config.toml
encoder_arch = "resnet"
encoder_depths = [3, 3, 3]
encoder_stem = "deep"
init = "kaiming_normal"
precondition_frequency = 50
max_grad_norm = 0.5
lr_schedule = "linear"
warmup_steps = 170
adamw_weight_decay_other_params = 0.01
Rows from block 7 of the fusion encoder, named by matrix and row number. Rows with one number belong to one neuron. Each number is 500 + 50 x the weight over its row's rms, rounded and kept within 0 to 999. All counts start at 0. Numbers have three digits each. After the name is the row's rms in percent of the matrix's.
# gate: MLP gate (fusion_encoder.blocks.7.mlp.gate.weight, 768x192), inputs 0-95
# fc1: MLP up (fusion_encoder.blocks.7.mlp.fc1.weight, 768x192), inputs 0-95
# fc2: MLP down (fusion_encoder.blocks.7.mlp.fc2.weight, 192x768, transposed), outputs 0-95
gate.573 118:519418553518465471575514502517497458521606478570503400539502511465520492519479475590511500486514432585601531540430564565364535487528532518559503375550529466470561391492468474609554436482547488496478554536596568443548434490382486516460482434493505496408575576559545489523450523466437501541
fc1.573 121:564480521519467435499521519530528468497574435554456424533503436438501504558395469571504512501537464551568545549474521572450561486557575440497484428566511471451596435443472469581543471472544513476517457522597598425538376483417544463442456439500479489456572577542536551528492515515463472496
fc2.573 122:477532507486489429517500506514420455508547512572488374500511436421542523500387373499506516574546495526613481512510556537509464454592509445556486417456593551515588442514464521548586404447524553440448458536562569409532414575480431525417509492476453471505520487517434434493448544563481568505
gate.574 109:481391517578497476458573546481513556507431541529469497530541434601524585484521545422495526578561420502471565434508533498510484504458431531452538514470562563531511501534527453504544484554571496479526622490511477518465502545514488422492441511452416518567416456577553565472582517455467443414
fc1.574 127:563618507509607410384492507484447612540466464450486497474473431449426474531514531517548569521553487530460576460510496517558523569527573489527494483495466530512459550623500450548442491541464512465419558497597490512464461545539557519495486510427412473549544414581645486524468534557540531437
fc2.574 107:411462526456458505428420401391507522509435450555497540489528523502474477422529488519474453580478495534459480550506506562426479488510502491516546495446519503617515553452489512601472516477542385492507481437552470449502438493522508531562513528477547489459402503506463490443497491605548487543
gate.575 069:549546549444471461478464481441554571561501585456510525500546471477445515547490474461530499564486397386461443415635485493546465449520543439515499479499446464422528569508554539536470573435489485480542523551505404445521585527488536556524483502485508484602450465541465420454550515465544506405
fc1.575 073:584522487488544555580529468564477541532513484477536450493477384476475507486541456551548469487480493551460530503560500563559421460470457447501470467615486483455430499489457489495493437534455460563510578525537510495518500541532476476605530446496515380492450435512538422445464556476482462426
fc2.575 071:464541516465546489535542461519575541545520379543451477485454549486484538474517547500500479553502568495605460484558495451574557456500506535537518447493476572532503517522460541254479443527518487486513441569444493532571568503562478469533468536482545535568503509495598596477475438347521606530
gate.576 052:494501433446544490505414438488483466465439496481494521473542526570400555520493409481481555534512576502520429501555517597463496538420416557433508495545479449537436569486491507533472544545523563456436441537368502454515584487557516448546546500467460458575489425476572510438587503544499655418
fc1.576 059:618523464495515434511419567518548552506515456545531443449516542389528415564481477432463476539390563547495595515545420472580496526610550458484448488460513475472427503393446481482589500415499427493456611607425503543505450526399482497463496506557502421465461560556515539497467464492490521492
fc2.576 038:549543484443527612491472494474519440514528527506572449444551554436541415507421448501500474456448499600466509501420496467488466507472525499484505473578529559515455529550402467549570484552371460425501480540421530505506538438500398451437534579495513457476436502468579447494468563485547478559
gate.577 091:478532479413514470582491582524569506440480483453553460508477510467471458505505495432467548505463585411514396559546565522424525447513495497504496467502509473432489549469541520552447556530431484452545435544573500528448537553565441480524557537577536432430572477498536569513446469540399468452
fc1.577 105:486511531447563606567498549550481426460510510525556533468468530537615438481457472497472449503438583378560405463529557498437451421474408448506538595471540513438571429412479513485556593511461532485540387494448516512466558520514441536575543529665565463361472457459398480511492459529475472499
fc2.577 096:574490552459525548554524546460398534530530478505455485508514474472499530534453489427465461504559452558610494512568517470589470470471494497566488454432533469433446552545521453467526499500523473563505583617386534476553531451482547575533536560517441480477546492444512472531483488527440541485
gate.578 152:521575539502466489443558466470476494550462519422463499540590540542491544409465486435517501575529332554466531420389545546626530464544464486550520508413508506593539592573506445559506511525562544474460630546544495478547494615429496497499484579439496575557531508502504547438458513571531412457
fc1.578 147:513437448501543501568446548532546459432535504557568547528414527508495448609523506580453455458486659467527407598586439497421478551473537463456468461585570494408488432464505547429476457496428468531538376424421570492489501387539504453468514496554481444443537482527501433548518497413498545526
fc2.578 114:519539605496517566497534455477429398535521449495522555547515481460441446507484494625524439474533537473519572444446492524621522511469398437558539512514508524517524512519530491457503496460489532499441540557545548498472498590479583474518539489608478507500506497458502516464441472350517504562
gate.579 085:513473442501496556544562564498493565532537535429541470519422453522503485443504461466476465400462478398517506441455499426531472479509401452476514495569505518475478492495494530548574490417490515516501605414593653492490573578521448359574547397507508439475525530413441450578534444436516516511
fc1.579 088:546446517481542529607515514489432534469466529494507517524441446594457461478461471485485470492436545492564504503459474433517419485452462431466504490585497515465414433534490566494552478457520497499484575437523614550465503487518466388537537430530399388460524546490447470579496464552563483526
fc2.579 086:557432385457529478530516512467426500464472532494520379496524472499460464491420467519483478507513445529528511499521498476455565483502494537556582464507478506469503536479573544526517539445470509480492488467453531402509481494499447432534565417464507587418469597581508544498455493606526519488
gate.580 099:513514518535461531483489451416533549516421433538485438474592557455470488398488496422543480596490409487443497470505470434555465556470493516563484500449475503497564559486473473566492501479555496500432549556507453522528444596498478546461506595428540536560480537524575493465508485633563505432
fc1.580 098:487511504469464565473535541477540487566448486481504410483536554409514538464524500436519505521507411537423450407534510483520460501489435521495478508383459530556484580481463494592515506455568486514416582520504502446455523538487397482528530554390512535520495535458497499479509545582495447481
fc2.580 103:545518460581473505567535550451440552531498525541494551554477525542552532499463503450587542525488385499460434505479426554492496490482576470460520525512507468505447585517493550530493561519495394466549526498478549546509468530488490519589451544475500439536430530561421449525450419552413509364
gate.581 079:492437536506509485513444525501549452474462447440401430523523458483559490447430530429473530542433503417538464462455448470540411606497495461513543488517525572487495478506508559538450537431413551564542515402384538427513497495489457494549426620456603518477408586463512563538571483474489493440
fc1.581 075:553579563484533492552511605493536493515516538560526435517517495452481473543450540443528546480454455445528524424465485428536486537499531499554518410467464578459497472450469523475473500503511490464504507476437573442473491510432462446534501546498632474447451601486435554650443468485561511494
fc2.581 072:538434455543530518590499525485523589409554502530442467476492536501539497432453482546497505481544470471537441556483542601399519485509501498573608374515491498440557502418553498634538483533465447419522560530453557458495472529472458486480490445443495491424536618601537468505540370593514437453
gate.582 100:521547488519558521434510548438479626476434471441467533481490469475455486411541476467549527471461489598483621409405498449673484583473477466546489426443469451457543546585450453547540492582499549452426606566545480507524445556488487527547501527406525487520491516518659577485448513496527539456
fc1.582 096:491547456475463529439512479464553678453432534472432514440525464428499466438572491442632547522507443540504637394441504458592485514430521502499511466442519458448508527570491494591572499546462522520420618489555529510484454550523437491491455484419410458501474535522560514521528606561514525522
fc2.582 084:534409452430438539526549478460518387595555466526469488550512622533365458507526558481451487524430423542472459480491520496518518503591462499528520437517488560542460633519545547468501511485606484566406479502461493388479461540468554538487518500481495586468432535520508516481470441647422415532
gate.583 104:472584511463555489477568442601494485434460530447568554488497536454451489431462488544472414548435577433512512513484541432493506466513535477520523444425449486427517589534456507598493647477434546528565529513601429462461554539512522568552510492548585491415521466481530543511396493488453469479
fc1.583 108:532488555551481513524465432467496643534418510406445466495563493471508494528573504445543615477562418621474572429477466573512487521452554555526555508450539507550495525517523495497461451508512515562377596499475506473534449456448519495515477507383492615535487552499594531479539520517589541383
fc2.583 113:511521321501490527428563412513543486471458547512525513494522515567465514462568510585499462515466503473395534556500486539367563430494521517442540562530500527592533455479468505580480491458510519449560434383563476490488490556519517491471490469524490506508446448543486474497466530509535429484
gate.584 084:489471475527411488582500530548546485449505555561540539564483527589552547509556455586509543419433479483541431409480522574474467478494449465457598493599470516496517498478497529490497465457495478540522570485462476494406482426488455474564555467560420450504431465473411588562546406519521551440
fc1.584 093:564535437533589473438504490484399608534556462466421509476489491477416404538516412485520548540472546596483537540500520526512496477559511429607515454480454474485420471542424497455523477529447554528471414482625587444494369478521542472459512499411581548499618470544506501457563508422524496550
fc2.584 101:479425466485475485496487452569459548420463561559590502516535556531509540488488544532516502433523464557499510553445515485389483520475427466519525464499546530572531486479505606666470521484476499532543493509553479430514456473520475476530462496492472458520471539539542515470463464581523463513
gate.585 078:492589484492495443533569548500544513512468508458522425523492434542504371551550502481514546433411463579505489424518462496367520506435497563549466546452494481597535454530482543400493492397569511519521610410463466482486391500450469495604504500488578502471538456520479525481490534488502494468
fc1.585 082:543550498553506533432536536474549515516518429507483422525525480407528597464547496379529581507465397529448427398424495472557518540530420538548453497457522521526535613514548543609525489523543512567466568512455481492486483461433533501531495488473580558453484474513500540439491524506483521420
fc2.585 068:531503496430493473544466522480495540436563461549460552504442465520520496494396451407595521455502511542575506414439542548665424451543491466459505476465492511508432485511451486505511527477529501448467450517534574460500539528450518516450577538553422450444499453467465488516547488560459562517
gate.586 129:511603525541479476457507525404453602579476447494476495458475437417449525461606491395530476539525417594475550458480493535614529505600486471515473515511502499535483656452579463537506510548545524507433543454566516587498495586496633530454446509435452593486479533526530511433472521606532392547
fc1.586 135:497566541534453457409490501392420619539476449503448489496478448405441549488581488412525502507554407588448608437479535531585482504577476511557413493472431487546536607466518437606481487505536491508446585518631507568520473597477591522480508543472434531544487540500585532406515545629465437487
fc2.586 101:519441388559542491483463553569594450454396579514498435524505486580544555492452527460472533573466445462527462538572538538407536486474516520483491529422473521472426523528532513521540521464495465462549471493480610443476505505484348434585446544376511448410505563553478453571565479656455575417
gate.587 058:539447496501468533542490414520403462463471545389408457532439477439512510520424471445512463516495523483504442498583471482397394455524466562534538514520403547477578536446446484544427519500548551530437505535435467484457444456498513453558404529451627478538567480522495443513597513514448524434
fc1.587 059:535470509484460440554440508587573457565503420427479469429506496556504548436487445431578449476546495445508444481501487545497463472375549513512567488513472540552514475596403497473481527533586550538386465543420435436435422480580487482549416400438589472525503556493435496480463475536515430488
fc2.587 058:467446445428587459463460524543437518523489511564494551429490566530484564447570548499576510625487469520498445519420489503479494559520485537538579520530509429419539527413510555548566506541439380441513427583532540527538497484474571497421540491505495488475491510580500520447561448567511455512
gate.588 119:546420571499479494538501537566467462424540490540488401530547440488513571565506557609501520489524488538535525570547497532410504427541507475581535386538523396554594391470465506496557478496511551443486466495544616393486370472434498441481488463506502512453572554604522517558410518439498447593
fc1.588 130:427523490486529502450455517472490533479419484439460528496521476550497469454574529425490463459490533487461487453529443383488412581437454525499495566475506526473432579543493556456458503425500500490571542460491370582460577567609567500544557503513495452479448497492534513454529539496503504501
fc2.588 132:549483474513496517526475515453523563491441469443522595454492559581471486515600610476480515469447536485415479485525451453505528536427464556469530593508391438482418589518522473469441597515456435562561546438416418557464621438501560544615501526469515544524495485472557585482558441469535518470
gate.589 076:516410535502474427524486523448523545456491531553481492571481538456481462544471519560598467457515540524497542467520613479296529425476571432515481464591424524478528464556461475555572538525493511567466408602433573412520429408492503544485508553546471488573497515543549490583477481467392521493
fc1.589 072:539519529560419452516581485506568444446550528550521506524466522482499463503453533547576563460498502491450495584411483519413509471454549423499551475577530484544571441517498443493481475481563482557499500487450598462478483390548497467478454595477526408483523619499539511571491475403519584522
fc2.589 094:477495514536480497490575483502465395517596554610486438562502459441454502519391408472503510542586498513592529502492504586505464489522498516495492419521572530525583397485457507553539420438534572415460452556540528491516388502487444496437501532467410493541505499481437422531410524503477531536
gate.590 089:516501491501566603418549450545488550470507465583503467474575463345458468455474471466484519543501556509449510568501517493537572549560516519506373553536501445526463473477411559552550535577460482530576433498560523495474469556613553516454408613535400523504571469543528523427445505531520482517
fc1.590 081:547546487485448539448484465522446493557579467539504525467494566422456527524467459452496421464527522464513455505492517528544573492587504536532419490596491461456465524478416549526518513503393471474576423488543538411543423480591506496391379528520428538390587501542502491453421485561468483516
fc2.590 075:451432550511450575570530523467517445503562449522423497531448547523510528586503510467572507492488569515503435445506528484547366571482468443509461470418510452476464516439576418448501511470556426550493459481423488459448512541415502501516595587535553481427382574447490505536483466609403543543
gate.591 096:451558595456491486518547566555464537467546498477612389460476545477484503498450520482540431491490605403510442532536503458453464424596488540446506536486486493438428489474574496549502626550428468551554486481516469564482512523490486528512564505577502507364541450512432503491484480533432456536
fc1.591 118:554519481568460410415554492427483504551471500473453510540522431453479568521484565524523581514481385614534566394495451528536548562480536519587484477452371502556509551622495483531472487537551482505427595538577463460523456556504532520472473528334511542561486506534584515449457528489527526409
fc2.591 104:467493454542452462461445386475586467492469519499550567526482475578517506478576535571541503504471498521395561495466500544392477521545516503485474625577525483607548459490488543543485509523518506444524475369591503573498453474508499440507468457480508525543471481608458479516507516457533419487
gate.592 100:508584403486469530539568463379468538476578454483454447467530452508431510448489530375518516549504379497526555511506519508523569532545532547547438467624463518542532614443500583489427488527550497455430461520466469616511454473455488483464441517526456493519446444451483482389506509654460463411
fc1.592 101:538585511540456509503558525425505547547490459514530552542426499450475529504546475456510545455462398575443585479506579491474408464535395493522512520380506541527534531482491497506486525515613466474543684473532506577457543538506488497572501479421500507576460527426547508551473567588433488443
fc2.592 096:548429511501453492564520556427477505468419546389531424479498491597573425537497551422473495506455478440426425498520512458473535566487499428473492586462502468497473582595505541454525539469442443488505558507450483510493514552461532408600543469447498518478505439464435520531593554578507487501
gate.593 092:529499509488523543508490440551419477447499415474486456548517438516432472506510549483503403485461453470415461441517442515613498465495456382524523473523494548509585545544464450573510511580485466511455548533570506516444547535463503464547468605496497486565590472535566564481447484489512508452
fc1.593 083:414500509496434558570428585451462514494480494574497462499419453542528502531509481562419507538382485512573451484505466521492447560555502499605457448474442541453471566421453576439481500434515522519496579480322537532629474422581503514502549521475552521532430559442514486584557449444418554479
fc2.593 088:546484547520575478472513498477547488438554536400440558561442483614542468477557547562594529534510611346493523643537498459573461474475483479496576519487502431553480501538584490522539504576397486522549436501553585507453607570529539490603513491529465426431529414451537570539551479452526459433
gate.594 111:466448469494571562566621551463484509459568545573590445490505520502496407492499436494519450468434528425507451498402474460518559499609420440519443511508400501426508470420464537557475560461504535498505519479517617418505513523552437456530508401536509505382476548442446540518502437470474504564
fc1.594 097:549409490446577611574560559480547502490554500504531445542493489510457489502509450531447475489442520442471444533479458379483491522523498399491456481523465513448417463398484514496535600432487489503557519466542590400460490516552376446494580445525504451445437568432464497537484488556510491536
fc2.594 098:462439478493510475573530596479480463480540477550587446438522534492460446476415529484459489503534455457552513552491562447560530467541450525599590405500478490436462552486546520554526538423539452525509553457441552383478468555474485414496569462447480555459539573523538554511463453617455430508
gate.595 097:497447523487527574547486463449518526495548522406507388520436553436557538487470467583555517520552494614509548564496469539411507469535560472558431396628561399570616426532526527523449443543512490530463484547515548497478449510434440453487495592525474525516440479534419513532516511561466500438
fc1.595 100:466590572518550492499520546491411508500454503531436648501515541511462483473534499416437489469478460485465536444511439397494454497463410606533543598397522518459463555430502495479594574442550468521575653442522371606529549497467543527560536494444521526508428452456519426468508572491432473583
fc2.595 112:507500483518483526477447522481536559459433483394532570482477520591549491549618633469462518507456535516352511481491493460524481514470455516492515618498402427485393536543521476476415593511445443503513556475483494503447604486485560459553522544488500526521496466439544575511609475447485465461
gate.596 126:525536552544485484447444520404492522495465437479447532473549481380436528426577489467476566519530507554562618539518440519596523521551581536526462499540501429483446541524454505558473533515579478500500465522567523487470508560535492480457407501484427546562505444556572502414442570565508420552
fc1.596 122:521594468509506433441477553426484567547427443462443519455544457384397527439583528444461524515528497584460678516536492497607481513465518468515474498486435416459439600481528462601465513476513452516497496478602495472480458556561501530474476466393462546541524456552599483477426584546521469565
fc2.596 079:438549549527411617460586435446483520579498581521529503519524533531518494515499480421536476513539453508458399447548493436503504534442481527463449492464421503515416519501515490412488524425541508490424502453423415476484539593442480519550566598455496484519404477420452562471544404583470531436
gate.597 080:526555468556496507522450571476480539508440390415438461545480556372520544478542522395531524575489517498504503453535525527564488587416475526476444418535497480505454516511523500545643449550542476532566576488518461485484500501486420550506405443386445512512483457559588512513546522560465489488
fc1.597 086:434452532369460451525480491490499346496539578470516496520595538517534419522441433610426468425448400480554480530486531582356484435543501550460418538484498437499522460500511456475445553478548483453604480544486479481536536534540464549552447482544545554508528580420432507479483479475460463541
fc2.597 084:541526538554485522555494568547509592451506534418407479521494450488564450535559548535435599511458582443465570551531532492504483542465537493498403468574478471502454373575479498459549510487479537534551611417550490592501519502492461455488417440529486462493555427523517473524586599399617443468
gate.598 110:370500396530490516553549546498483599529479477529483429532474450508524496575464480522550599482529502595509510499503528556446616543473556488496453419560467478555437563596517500583480472396504455539536470493531588432574380450532473477436510471526491495431571516508516529532565478445487533503
fc1.598 107:586509571554514480430424427411490490443493512495530607496528554550483460508504548483480450450534543465450543483477499480653465484426390499539533653453470519521529565428506539543427515500490476444473458526486413511459589492449564584573507532487514549547446497434521556497477562510532429511
fc2.598 111:547521502589514501506431582457556540513479421517509526418442503538530421536595599513486479553499507497372457491482504422422522467472403446546494589560440468462396527445598448518512539472498450476505572459483515521451548442549527499619494589493487525476508525438548536534595451531497442486
gate.599 110:444506498523453442565461424578545435552537545574564444506550533430479550496528561585473488458488500480431469515510473533514505487534482546566472508629502458545490495546559545380499431496461432501536513434486456428507533443477516485516496504513493513505389502454541471466643406425450549489
fc1.599 105:519539509503445481568423431420522402579445460508496516503534543542539504541499511534477471469531426451472468502565517470478438533432510536516532623473545528518490477566501508448483532467541486504533548485429441502616586468533518532556442484463505476516439474535525501516470425408506523449
fc2.599 168:500555528459504475520512485472491485519524458467484705508513466479491481483518480517511477503481501532491440504497503490490478503544505574470504493506507527494504503491478508287512501510538523486488538498539483573546524518509510532461457488582521486469508514487470496471492498476483491439
gate.600 061:458530464540552437496426470506448447486513464550509538536557457508416509522417551528454548463465445465516538422551477510449526553592526499443493512582454481532526459543396502432508503408546486441549495538572469596613460493450387538492539495545477487555552476505486425453519536469534611447
fc1.600 059:467517483497521513554439536538483524460431433415507487529506569475526505578407432475485517512560508516477516435547532479479585508566510550581511421472524508480656536512444425457468466511543478521488556430547432455496485411497443498583470503451541490436563570490493538513411506360560622507
fc2.600 066:558444366486510485508540477473407439431502445466473479500556447577460510538496476499492461582553483528591537557515487505580542432556403576518592518491530446548548484528422513532536508536503555406482480562559512525609472553550464457416506428407445414489440469400485492505544458483495519449
gate.601 131:477569497599531464352469467473450578532409470414480489487512524491528502422557562412523534543545470540481457441534513519599531569541470557553436480509437492463478595629552450486515520602553450503474570517539414484494542553515582528436516539502377545539484452564604505399462549529505507499
fc1.601 120:517458526400443551661484443506538426456593522537523537541496523487570434558415463526512482505478549449532458522526472480395456438508501495472562547508580562521509416405495502459514508469530526477482522509401504459512485392464481438529520510493565452437510511413355505579555444469450542545
fc2.601 089:559527478584592466441506468467446551402472465438555539482513506540482522395486521555518495472517559511464478502515467529568476445491470536468511510564455506500453473564529535506493536621460545539532525496620523531487512547589590501471462478548431529552532420484577512407538554369598405453
gate.602 085:546560500527553527474443523430491499451478419455493438520491477456397579441514492507498465610473438524406468450553479530557492546478555567442476456403500459507450528533429441614459525541494490518526509597495522515498451530492479511429489522460474520548394442607585471496542518519475561480
fc1.602 086:558513416512593573372582514486455524480504422453519494496439513438406519517475545452501517541519558517417422464509468562515588516490597541475421493477446455523391471469454506577498451567509465430489458536481544503441462535503420564371452470559490566481500396603573465516473446535520587475
fc2.602 088:477503566408396531579525517455419418526605521589493431485488422465539454478501455401455396528540523521521424501485575444501457481517435471505511481446491540506534547394472523431540480448492491490478499505409475435490554495455584533554563509527576510489474526326438579480514471598485482545
gate.603 067:483513494490475402452486491548530526529525503628513452448471571478508430467428541528572435476491559524566525437520512494541490476535438540486503474455570483446473414359442462598595487468462543452513398572554498445527525459512435526521448451589453541491613448538508440450456470518521558507
fc1.603 073:552615453510473480493513513425550484501480431495422490492500484430472415587504547563429544460476588524436537516504527486520510476523484562459486572484469537465392441549566447532506480527492522504485526511485553554592524574604485448513479411652479474481498521519508468467536446533566535537
fc2.603 061:476510507465468514474493407523499570494428613538461559458549578550502601460465495510478526503504489521490511503512452488449534477444540599459483464459349618543573646553514494403469538528419561533506544503359491567502532538482571634506485537528516512487449450535512574405488504444510450449
gate.604 113:463574446548508591490559476430464502451549484486493426537566573437378520459498465573509482534477441494452537485508514426538462443536473496507463487525505491571447570533456510575439547557483522458628489490542562406442441620581524542433430519505503594499501470475635516505441498571534464584
fc1.604 105:556580433441497504506517530440542505544547398545499577455484532417388509414501486512455531524482555506467451534549462491515491533539516531577435439648389451403451521493486523600502452540520449517602476474562526440478420576526540503491465472530438478553443510501503502408461465522491468604
fc2.604 087:502503537451552530535537554498522530554578484495520485481488478491461465589439484422463456438576503486473442439530546508595552586459538416494509507402495484454381584446507453454554568458513400511480533461421524545444558485383492497553520570521521513381430502458449483510532454519466578463
gate.605 111:448409484515503475582485566544517451444545472551519443528508532499531544460448505462453422489494538475482447455477586436404464386474511502418439521441434503477533506483529520547492604508429547443629497470514468508477524545548501545534492485587501573481480442522523511514482434449378474486
fc1.605 125:528563501586508448400504448454486583587465542484477470465521424467451466503487513499537544539538431556469607531556465558556553584495546505563479472535447480553474554609527477583456498509496458533333594518577515504490477542455549508486485458378452521576526565564591478436453558524555580474
fc2.605 119:492495464529500430387459391480595487487462500455499555508508497586539503501582512581515487543462516508426561495489500527362501508545521458474492555525471527626556488514471530522450493482538492458525483371631460506487434479526516470550484485469525467547465511586498488514461540454535471448
gate.606 099:526484469482534553485512505580472491456487497506497481468559530536536580409486543444489501535575434519499481498413507385614509449394470537519568505483554529456453391485463468539516533593443590489548447568450437590524579554488421475490485554478543519527491404458577595475525462556588470484
fc1.606 100:468547402448472519556487540461528534495464380561518538554489533491484485527554510392607461525535454513467418409631449592507500519557528497481488513548531555451518507463540468641409469601472490507422476432432525503453416520503485527493478491537358509502526520496511579433590472650438504372
fc2.606 101:453441488592481475514460512455502484513522488574567603470534442504500479479440492451547516578494470515496443473555501502502584494537464449515540435434533461589445608427521517454413480496513400444466492538526549496523494590448505476625557528466530426471432515452366522511510467513507536476
gate.607 081:584464471486534544463469450460442483431467508496448512501490451468353446443507530490514475505453561543495511477582519552486474453474445492509492568561421488498413517511442488604469511543452513518507421496487518433522464535501529537396479526499416527542482374420590533561397572484488450594
fc1.607 079:471542435501458582521509493466491458440509461547492522503552502468417585525459447543389495482515552475501486512497505511506438489522418537535431574567471407383493462497370473504527468513421514447635484637553428476535527506511526591478531493546464614524354464467475603503460566444560544604
fc2.607 079:543524499514514519553529531544437524442553489552508479492476506508543530533518452492570487519548538515598501443544483468576405443478424455520439452447525487559471549468515495478505482564424499518450448585410417512551536477452468523512479632473559469473421597529482639517485449507403467505
gate.608 087:597465614512495479535556527498522477464615443535510453541483431443497498517469517583610525499549476555519553582443576491402527497505478453567463462466497488553555318542378445590558487390502517498477533485522517398447448459352521490523471487501396476461521489497509565530502505501454475507
fc1.608 079:440566483460536572461510527460528557528425489465473532536458500497471533467631515425523536477473535474441436397489452491539419557507452515507460540482477539534450582486506548530469652491571479509425500496548400625534546466553438573511482453544541565571436469511467540433534492427510552533
fc2.608 096:464540549492507540416420497507572564472453488438492611438508562582477491517632614475489466440470478465407454527554491461514526501446484579469487546455429445491425544538518500483474582560427397506522559437476419535511618471484653476561488525454513530520496509448617546504564455495510421456
gate.609 098:544507543596552458438474510389444528519477391458467541504414546509452484536522519538602603524538511546467598391532477485605472555531477477466505525464463432445412569555503473573496559514564472469456471609527511566516512600458459597421508474533437501535538437556550485533486500521530452471
fc1.609 103:521578453564579475490448575468499580475501441453468530531395449508491501506470498484616545496503462529411604470477536528649522578489535556511416575507455551503451578617511446449554486488520480476504530572541478543491504533482461523509476456515405490575455435590525500472499576548435468399
fc2.609 101:417511532477486564416534471548573442551490580561430433526485490392524493517509478442485440532439495505528450527512466539528489469492496480460550460469467501574488494441521469479543529487523547503441450548369489469474559590499479589510568601445566476462389534387419589504481438592494529527
gate.610 058:469507597506494487526487483528481410583479435480448416498533561466493493480528483508528475537507435531582469437462435434546510449528528552522496435461506508564544452627463525521478571543540541547450526497523478409480482491488456492662442496465575511476459461515526527414450518480457451502
fc1.610 063:496547519467510548479479523499526382473462499488534520544519535484521535587499486541590562449429444495445514429441559496447435510528494560512457472528425575511582514522573467514463508544520477424394432471424512484472466542557380414529476512471601524430503501582478422403489540524466515522
fc2.610 061:530451417449528455532501492513448484494510460553480562518544544637530472529482572487537470583601497502480343539446518565448494474530466555478596496576569515447443585541472522500534501566510422486482460517561508501558497425468494454499541458493372534429552525476584470478549425549462400458
gate.611 091:534533587547474518496467524504506527451577550539581481469544514520479495521534579606513510565528598544555489617443540532468571487517449485525439471553548426521518429484498497516569454564434578487530460497567534418554423495486521597465416439479437514503611519607500506550475463394537438532
fc1.611 093:529485516498486486431439466343538521542462556480460520560500469519468475429497512376526501517383424469444421472531429462486450553428544519500530499470488505526431603556431501491432565448514477599522493551479406523526563511573506560506612532449545427505444435461520504497550466548463509453
fc2.611 091:433539570459536545496499551494564548480415495455472579523417561615457471484680578519500489512471523492471417516521427461582485546451496550471539540482386445479460543512469512539463589575455391506535608472501431533531511522446596549577434493526518568475526474526539500431502470451583413473
gate.612 128:531591538565494451436530503428415557583433438440449497519465482487468510409533550463489487585567407539479528456516537556621560539556465506504527525488453526527538650531498462549523547583517531463419519496521474582475459587535558557492469536504469626450483495604583498430434625563471443393
fc1.612 131:526613516588457466390502457471430545597429466435423492490488480494516557438513544449557592561548378559497608448501578553632551476540459530523484539448444516544545634520534477580527481548552476485445522550572445587480468584507572560455507550454471596474533509565572483460464552626502479459
fc2.612 096:465446433469430422566386482527577538525468515541479483468541495493537624491488433422473559505541469491470456516575547469398410432527594473539501536410492449529527507520479513458490536448488446506504477485425569435486514451455401505592493521406553462509506461540459465518544494593476565360
gate.613 091:503496461617437433513583428566476451523519513563499463534519486471556455467460565628544521549556541557534549523537579505514455467499508527599525435523513436514554448455516504535557484514501497515439482420510497535533492488368494450518491491509558423439602474471532490499469552396486479550
fc1.613 090:472448516548447458507473600437550477481486539442480563491520444526496478583533464426533453478480469373427470481547454529477449523484566451489444593480399523450500598574543529512514535463439446458526505546475455482493622514570532499565490430527519423540500460498485552472517491441495485435
fc2.613 111:474516520496502556494475468476469554520418506447424570435415582544432539507588530544485443501464529524483457515463488477533515580453442581454538558470393483496526600515425488416452498549446479490549561461462477524535523473525551551569514546495543534469528539510546612456573461491561503454
gate.614 080:500433446576528528507502513427553496494533598581513401563484543458596459591495489517546460564557503552548490546568550534429569407491539473500415417536502480484509416636488462559462479430473492468506433570448646434477482462501405433438454484491562479443504536548543496525458482554495548493
fc1.614 078:490479568493544489372446518476487508572469502500502564472456448405425536423475511463454483452472482475478518422510516478498457524430441528476536565366561488457528542509471471615567568480475486447533608459563438579489503575398559615547530462509412529509466454457526496425497513431410496517
fc2.614 102:524425483558472502533432569388498537496444431405543542451563526548554450498550565478450531482464533499383475467501515440462509533436397471484508653519466443478427617523494457479474574495464403535495564471472474535477611482489551473609520587513510545487447462428607557527592452484509492469
gate.615 114:511442520533451494557524522466502520489544524569504391549544505500548501556470529596516556538547447518490528540492590529447591504547542465485500425568548439511517437473508480535521486515495439603492450537483619420485407473353489520397450508473492426417596555516515461547493452413446548480
fc1.615 112:484563489488497514425485448474464513489475554457493576456490489505419498475601502385509429488448526461483477443547415459551435519436442550548536550486478513468433600553489524505489519565529565439516550513436362624479606517544575561586540530559498516555403432473524461446502528533513461483
fc2.615 129:558508520507494545477465530472524556519445465439532635479517558576509460524605585487468510445417518473390436506480460456499488510452462533461547623537373462496395575479518479480439608542466412576542577421440488552465592468522567500606536523505508531486488495441558585491583434474512453491
gate.616 107:560572476492447560441555498423505497556549486490472492430444620407515462499538500415555539588438391558467601419455496504489464475548485546572508515483529605501559520527575468565455491512523472416426600537559467466524458568568443516506428518419436548488444557527511451445462552624522454458
fc1.616 123:448435517442565507616453545571518479443520498548537484482548457575516511576414531575433473472520599483476391514576471473468542522464574476490461497521468496421399462458483521492502558435401544511579377457376575454499530514432476468461593499494537448473492452435423468528505358376504507530
fc2.616 113:490534471463511484412480472428509499488479377540498560501510468468438524368545481606612561468473523540501545562448403458555447443453535533507616467542512428563531460433479491448455469544502442498514556517534572517475527428500529446528469584484497468542493533464573503464488532401539474492
gate.617 113:545465450527470522480445551503513493519489556540412527529390456633577563524544502379473492492442448499478432567551458521483565573465502471472505489507502529461522468481515406530481544451556473503474582502423555578505542443548538590474499538467504538452535538500466431591458402649560498463
fc1.617 121:534431473484388536556451555473555503585519565543430486477462492606557506488508504367435466520511391509510446518515478475509544482512547465490523505490528415521494497427552467485500533459496494488464505479395537514500482411490518564516581503473498543467558482423420483538449369563515491419
fc2.617 159:495492518541496533548550482475484485523498467388504644485467476505489492504490509473503492490548497491541543511480543498547487498530490482478463526492511513495497473472513507305506480489587488508465558489623445582524470541496447495512415484559531543483492489512437485459494483525470517484